From a checkpoint of a small segmentation model: encoder patch size [8, 8], encoder layers 14.
Rows from block 7 of the encoder of a small segmentation model, named by matrix and row number. Rows with one number belong to one neuron. Each number is 128 + 24 x the weight over its row's rms, rounded and kept within 0 to 255. All counts start at 0. After the name is the row's rms in percent of the matrix's.
After each neuron's rows are labels from the 100 images, of 14976, where the neuron reaches its highest value: "colour at peak" is the nearest of a few named colours to the mean colour under the peak. Only what is clearly more common there than usual is listed. The data: analogue clock faces. In brackets: how many of the 100, against the usual share in percent.
# fc1: MLP up (encoder.blocks.7.mlp.fc1.weight, 640x160), inputs 0-159
# fc2: MLP down (encoder.blocks.7.mlp.fc2.weight, 160x640, transposed), outputs 0-159

fc1.11 092 [165 153 145 100 150 144 145  91 138 142 109 131  95 143 130 105 133 119 166  79 145 188 161 137 146 150 108 124 114 136 157 148 132 139 143 161 106  88  97 151 103 103 136 130 136 122 123 123 116 159  95 122  80 123 120 102 132 149  89 160 113 140 139 103 134 116 150 120  91 121  84 133  87  95 129 161 119 169 115 106 109 107  95 138 127 120 134  81 166 121 136 140 151 121  80 155 123 128 145 145 130 109  98 110 109 111 176 150 138 128 115  91 123 128  94 123 151 133 109 124 117 147 131 132 142 128 155  71 113 130 110 115 172 128 150 128 146 114 119 180 174 160 144  53 131 106 108 111 120 142 100 122 158 106 134 152 101 145 101 101]
fc2.11 087 [132 151 121 110 105 142 101 164 112 119 169 122 167 145 117  92 139 118 105 131 153 142  55 119 135 153 146 124  88 129 114 125 158 136 115 140 118 116 108  76 119 116 112 121 125 158 146 149  94 139 140  85 135  98 133 149 135 128 114 176 150  75 137 114 126 157 141 129 112 142 109  96 156  80 153 104 125 145 119 132 104 129 156 170 145  87 115 128 155 163  92 128 116  99 138 138  76 121  59 135 124 151 135 118  90 120 100 133 107 104 138  94 143 171 157 127 149  95 113 115  94 119 147 117 135 147 134 153 175 133 141 148 141 108 134 148 149 101 140 127 143 170  87 111 153 130 112 111 108 113 160 160 115 110 133 123  99 161 173 155]
colour at peak: pink (46 vs 20.9); white (32 vs 9)

fc1.471 103 [110 124 166 114 156 124 184  99  94 131 114 129 141 122 129 117 126 154 105  98  92 150 133 114 125  95  98 150 149 175 140 134 127 124 106 114 128 130 154 159 142  75 115  97 128 108  75  94 154 117 149 135 153 152 125 112 114 155 142 156 149 160 142 119  86 127 109 130 139 127 124 121 146 141 128 154 129 141 118 176 112  96 134 134  93 116  88 119 127 159 161 150 188 148 132 139  97 116 210 136 129 112 143  99 115  99 132 111 117 129 150 117 137 105  97 100 111 167 137 126 169 148 161 126 128  94 101 159 168 151 120 128 183 111 130 108 139 157 123 143 157 111 106 122 110 149 104 108 162  82 155 116 151 120 139 138 110 139  78 125]
fc2.471 096 [ 99  74 136  98 101 114 152 147 158 110 133 148 121 116 106 113  98 133 147 133 155 145  85 129 141 135 159 143 136 135 131 119 126 106 121 170 108 159 131  67 156 130 137 145 102  94 108 130 103  98 135  87 153 127 109 130 182 104 121 152 154 147 108 155 122 125 118 120 127 128 149 114 117 106 178 151 143 110  81 114 149 148 124 127 110 119 153 119 124  97 164 152 134  78 143 122 100 128 108 122 158 107 119 113 118 151 143  92 117 126 140 129 139 131 136 151 105 109 174 146 167 207 144 199 130 105 169 125  97 157 110 136 103 130  96 116 133  94 122 110 171 126 104 141 143 102  93 163 111  88 105 143  96 114 134 121 137 141 104 139]
colour at peak: pink (52 vs 20.9); white (34 vs 9)

fc1.476 120 [112 106 131 108 106 117 126  79 127 138 150 135 112 127 134 170 152 152 108 159 116 116 119 118 149 141 118 135 148 125 125 108 137  91 100 118 122 117  89  71 157 132 169 139 183  98  97 122 107 133 100 136 144 154 164 125 134 116 140  99  65 156 147 102 144 102 104 147 156 104 158 173 149 133 133 154 156 153 153 115 148 124 101 137 148 108 110  99 105 136 187 131 144  84  74 111  94 126 106 121 138 153 129  64 121 114 135 168 133 145 104  96 136 144 126 143 127  74 115 135 160 134 105 116  98 157 109 109  86 134 135  97 107 108  88 132 173 142 130 151 125 146 133  97 126 138 161 141 135 111 159 133 133 115 116 131 134  94 126 160]
fc2.476 108 [129 117 118 148 105 118 116 144 148 128 142  96 129 130 149 155 100 126 165 151  77 119 138  64  85 109 143  84 122 122  93 141 101 160 151  75  69 154 152 151 114 116  93 128 118 139 142 143  98 105 103 144 133 106 137 123 104 101 114 149 140 137 125 156 119 130 120 165 114 101 112 103  91  83 155 124  93 156 116 144 139  97 175 119  97 120 161 107 110 113 134 153  70 121 123 107 109  89  93 166 115 145 124 140 133  92 125 101 104 114 121 161  92 117  83 140 136 169 124 142 136  78 135 167  94 104 118 123 140 119 134 139 128 150 147 123 101 148 131 133  89 128 103 116 114  98  92 130 112 103 100  91 163 126 108 106 142 121 130 135]
colour at peak: green (46 vs 2.5)

fc1.227 079 [135 148 145 114 147 132 104 122 160 101 127  78 122 123 149 177 143 130 146 151  90  91 108 143 146 183 140 105 120  93 100 124 118 128  94 158 114 105 141 141 163 121 111 141 146  75 111 129 154 131 132  82 124 127 103 133 147 115 151 109 140 142 101 104 167  97 146 124 133 122 105 138 127 147  94 112 121 111 109 137 127  78 117 172 129 128 136 129 113 122 138  79 115 109 140 131 159 138 150 151 151 128 139 146 130 147  62 111 159 138  89 142 153 124  70 119 121 137  87 170 113 151 111 108 137 127 143 132 166 132 102 145 146  83 126  97 103 163 126 167 121 144  77 113 122  92 140 105 108 123 126 193 103 135 112 124  69 128 125 130]
fc2.227 097 [104 158 138 105 168 130  64 117 164 148 113 109 149  78 106 128  83 132 138 140 127 166 137 162 158 114 161 107 121  91 173 116 123 130 126 149  81 122 125 121 160 110 156 121 133 120 121  76 136  96 150  94 124 148 138 130 124 133 113  73 143 142 156 148 184 122 133  90 112 111 130 127 102 162 103 119 143 104 133 162 155 112  87 134 139 125 121 114 134 157 155 140 162 112 124 140 179 158 158 108 159 145 147 108 137 158 131 131 124 149 111 144 142 123 106 143 115 123 120 149 134 141 141 107 124 114 162 160  82 111 100 160 123 104 149 126 102 155 163 131 126  68 108 104 150 108  96 142 128 109 107 124 114 140 164 111 127  95 147 182]
colour at peak: pink (43 vs 20.9)

fc1.62 093 [129 158 138 142 103 165 155 136  96 133 129 158 129 155 113 107 162 124 119 128 167 154 123  86  88 142 117 114 159 167 105 148 115 156 157 121 142 125 140 153 120 182 111 157 139 121 137  91 156 175  94 114 151 162 120  91 107 147 133 161 131 110 143 146 139 123 139 123 137 156 119 118 111  94 101 140 129 118 111 104 150 134 162 105 153 142 107 156 101 159 130 170 152 122 145  75 110  99 176 135 123  83 109 109 160  99 130 159 109 117 106 117 138 133  82 148 150 121 105 128 121 160 157 118 104 104 141  95  91 131 113 139 119 159 146  81  99 142  67 126 140 144 108 136 177 132  99 126 164  73 148 140 119 134 106 128 112 151 107 121]
fc2.62 094 [108 145 138  93 118 141 114  53 100 138 161 140 114 127 129 131 164 102 113 145  98 100 156 137 129 131 108  81 110 156 116 109 131  72 131 148 144 121 122 214 137 194 121 143 140 126 133 108 104 143  91 122 132 181  64 105 130 152 113 103 105 127 152 156 133  90 109  95 127 134 157 120 103 136 117 110 122 101  85 118 161 145 130  85 148 118 138 133 124 125 139 160 153 166 124 154 113 104 134 155 147  87 113 130 119 127 120 147  75 118 107 131 139 132 152 158 127 124 118 108 152 154 157 117 101 129 125 128 112 115 120 124 152 142 138 156 123  86 157 127  99 176 114 132 151 149  98 107 138 126 123 130 121 105  94 153 154 108 103 115]
colour at peak: pink (45 vs 20.9)

fc1.247 093 [156 159 144 145 155 115 110  74 103 156 134 151 156 146 168 129 103 135  95 127 110 158 157 136 110 137 138 100  90  91 115 156 150 138 114 128 113 123 109  89 116 114 147 147 211 150 124 144 123 122 116 142 142 165 104  82 113 148 138 114 127 122 112 123 150  90 129  67 103  86 123 135 156 122 124  74 121 138 155 136 137 111 131 106 135 135 146  82 110 108 146 144 139 127 165 113  85 150 128 126 123  98 125 110 127 135 130 103 165 108 148 162 154 117 135 144 103 130 118 197 115 151 129 122 122  94 155 130  92 131 115 138 133  98 143 152 138 167 115 113 118 148 109 101  64 159 184 101 128 146 117 126 101 120 121 148 104 111 125 138]
fc2.247 084 [183 185 101 162 130 131 139 129 162 138 135 113 142 110 179 150 114 145  90 160 144 102  88 143 133 120 136 143 101 130  75 121 139 176 103 135 139 135 142 144 140 135 125 160 102  82 165  95 115 119 137 114 107 137 133  99  60 136 151 129 119 121 102  80 146  92 146 187 121 126 107 129 112 119 153 121 160 163 129 101  64 145 138 126 136 134 114 160 129 122 124 115 130 114 161 146 106  98 111 132 146 113 130 120  95 165 163 117 125 113  88 157 132 110 150 106 149 128 108 125 137 125 118  85 158 106 119 146  83 115 105 152 173 117 149  81  92 121  89 102 151 121 108 136 104 139 126 133 135 115 156 161 129 141 126 130 131 128 132 152]
colour at peak: green (30 vs 2.5)

fc1.516 096 [120 159 103 116 124 148 140 147 121 151 148  90 154 122 132 152 134 122 102  72 114 109  88 115 136 127  86 142  88  90 114 151 137 167 110 130 177 132  99 116 125 139 110 177 155 143 168 106 113 125 183 156 134 144 116 126 133 171 133  86  94 109 131  91 149 115 133 117 140  99 184 155 110 163 161 115 137  61 119 113 146 135 132 175 190 123 106 131 119 153 108 139 136 133  94 160 127 162 135 105 112 123  92 118 113  95 159 151 126 139 139  99 124  91 180 135 151  92 136 136 156 153 118 149 107 125 145 146 140 144 121 132 117 139 130 119 124  89 139 160 153 110 148 111 119 146 151 138 120 147 151 139 103 146 139  93  93 127 111 137]
fc2.516 104 [121 137 116 108 128 120 144 161  77 148  86 127 148 179 131 152 112 116 104 118 142  96 105  95 103 113 111 145 145 129 146 150 108  77 122 106  89 141 125 151 139 109 190 193 161  96 125 104  96 128 101 139 137 177 144 107 112 168 142 140 151 122 148 127 132 101 150 139 104 150 129 128 135 148 134 141  80 168  78 113 120 136 138 133 153  92 131 146 135 126 118 117 133 126 162 109 123 156 140 101 122 136 142 156  81  97 125 166 141 140 116  91  97 128 152 112 152 108 150 180 106  88 140 157 107 130 152 178 116 112 149 112 106 119 130  80 111 120 112 135 118 132 129 108 107 105 116 129  77 171 151 107 142 134 146 125 122 160 105 157]
colour at peak: pink (48 vs 20.9)

fc1.185 101 [ 93 143 123 134 169 124 139 111 124 140 124  94 125 119 114 116 128 126 114  82 112  75 153 129 143 152  95 154 129 101 145 129 126 147 143 157 154 133 116 127 127 117 126 152 147 109 117 132  56 124 108 129 108 101 125  88 143  93 146  99 111  91 106 119 120 143 141  89 127  93  96 139  73  87 124 160 117 150 125  94 151 141 162 104 138  95 109 118 153 172 147 151 143 111 146 139 117 127 154 104 137 155 138  86  92 206 138 135 164 155 137 121  91 162 121 138 124 164 149 119  87 145 139 129  97  78 118 104 147 110  76 138 149 131 138 119 169 154 152 140 119 149  95 127 106 131 169 129 158 138 126 144 143 145 129 149 106 130 161 109]
fc2.185 098 [143 136 147 114 113 154 132 108 133 136 127 138 140 126 121 114 118 144 134 139 107 122 139 108 137 103  78 157 106 148  99 154 156 154 137 123 134 154 129 117  91 118 113 132 106 109 159 103 142 141 154  98 146 120 121 144 143 137 136 132 129 149 125 104 126  94 143 116  95 150 153 209 149 126 141 142 147  82 140 123 120 108 161 104 129 152 160 111 154 113 131 125 142 130 143  66 139  45 173 129  90  81 132 107 127 129 113 113 133  95  94 101 104 140 105 133 146 119 110 113 110 163 163 129 168 134 152  85 110 131 150 175 143 120 107 146 131 116 152 161 108 143 135 120  90 108 187  83 108 110 125 101 168 164 120 137 138 130 150  73]
colour at peak: pink (66 vs 20.9)

fc1.490 104 [124 179 154 115 107 130 114 122  98 127 147 143 135 104  96 113 106 161 121  85 156 106 121  87 123 145 104 161 131 125 101  89 123  95 126 136 146  93 104 124 142 147 123 104  94  93 138 101 151 135 160 156  99 119 109 131 131 158 110 169 145 114 130  83 111 111 110  94 103 143 102 124 159  73 128 117 121  82 119  89 145 113  70 115 127 124 130 125  96 178 137 130 136 135 148  76 128 136 114 144 144 133 155  73 153 125 124 131  94 101 115 104 136 107 133 182 115 148 160 134  88 120 110 131 137 162  93 127 119 144 141 122 138 127 143 110 149 144 120  74 130 139 106  63 117 111 135 144  96 124 112  97 104 150  95 161 154 132 100 139]
fc2.490 101 [118 115 143 105  99 130 127 127 121 147  88 119 115 152 158 118 133 116 114 121 120 126 122 127 111 100 144 124 127 182 165 139 141 161 142 151 117 141 154 113 137 118 137 187 120 177 111 135 175  72 126 129 166 142 133 115  97 111 118 101 115 162 129 119 118 124 118 144 145 108 137 135 118 168 127 179 141 126 151 163 114 145 147 147 115 139  77 164 134 100 112  96 150 145 129 175 132 118 168  68 112 170 128 121 142 111 133  89 102 152 169 118 126 142 149 104  84 112  89 131 140 111 100 122 116 142 136 115 117 129 169 142  85 139 174 141 121 159 150 117 135 105 141 176 123  96 117 143 182 135  86  99  86 114 127 145  97 125 120  87]
colour at peak: pink (50 vs 20.9); white (31 vs 9)

fc1.214 100 [138 118 120  98 129 112  90 172 150 133 124 153  69 149 141 115 118 137 147 123 151 144 143 162 116 125 122  86 153 150 122 168 105 117  92 155 132 162 145  92 141 126 127 110 140 118 118 122 150 126 134 136 113 137 118 128 130 146 113 115 100 124 169 140 135 114 139 161 161 114 146 149 122 132 128 121 146 110 163  93 113 159 156 102 159 134 110 114 100 101 138 171 117 130  87 128  65 120 185 117 192 114 169  80  91 114 117 131 186  79 120 149 140 143 136 116 161 105 110 183 123  91 124 107 147 105 103 141 123  73 139 117 131 153  94  75  94 126 131 157 124 119 123 116 152 147 139 174 139 126 115 152 137 110 133 112 118 121 130 124]
fc2.214 095 [ 93 117 106 144 151 120 122 138 148 171 113 134 117 113 134 131 134 106 120  67 162 129 177 140 129 116 121 162 108 144 140  77 138 130 137 123 149 111 127 108 112 118 144 105 140 106 100 122 118 118 119 161 115 171 126 130 142 116 168 159 132 119  95 148 145 140 156 155 124 125  99 123 145 171 103 131  96 142 103 166 115 136  87 157 163 131 113  94 160 126 159 122  77  67 177 161  94 148 168 120 104  91 119 139 119  97 137 137 123 141 145  93 126 104 120 110 125 148 161 110 131 102 126 165 128 139 130 105 128 105 144 114 106  96 108 128 157 105 101 111 126 115 112 140 147 130  58 118 145 137 116 133 155 134  72 141 177  91  78 126]
colour at peak: green (35 vs 2.5)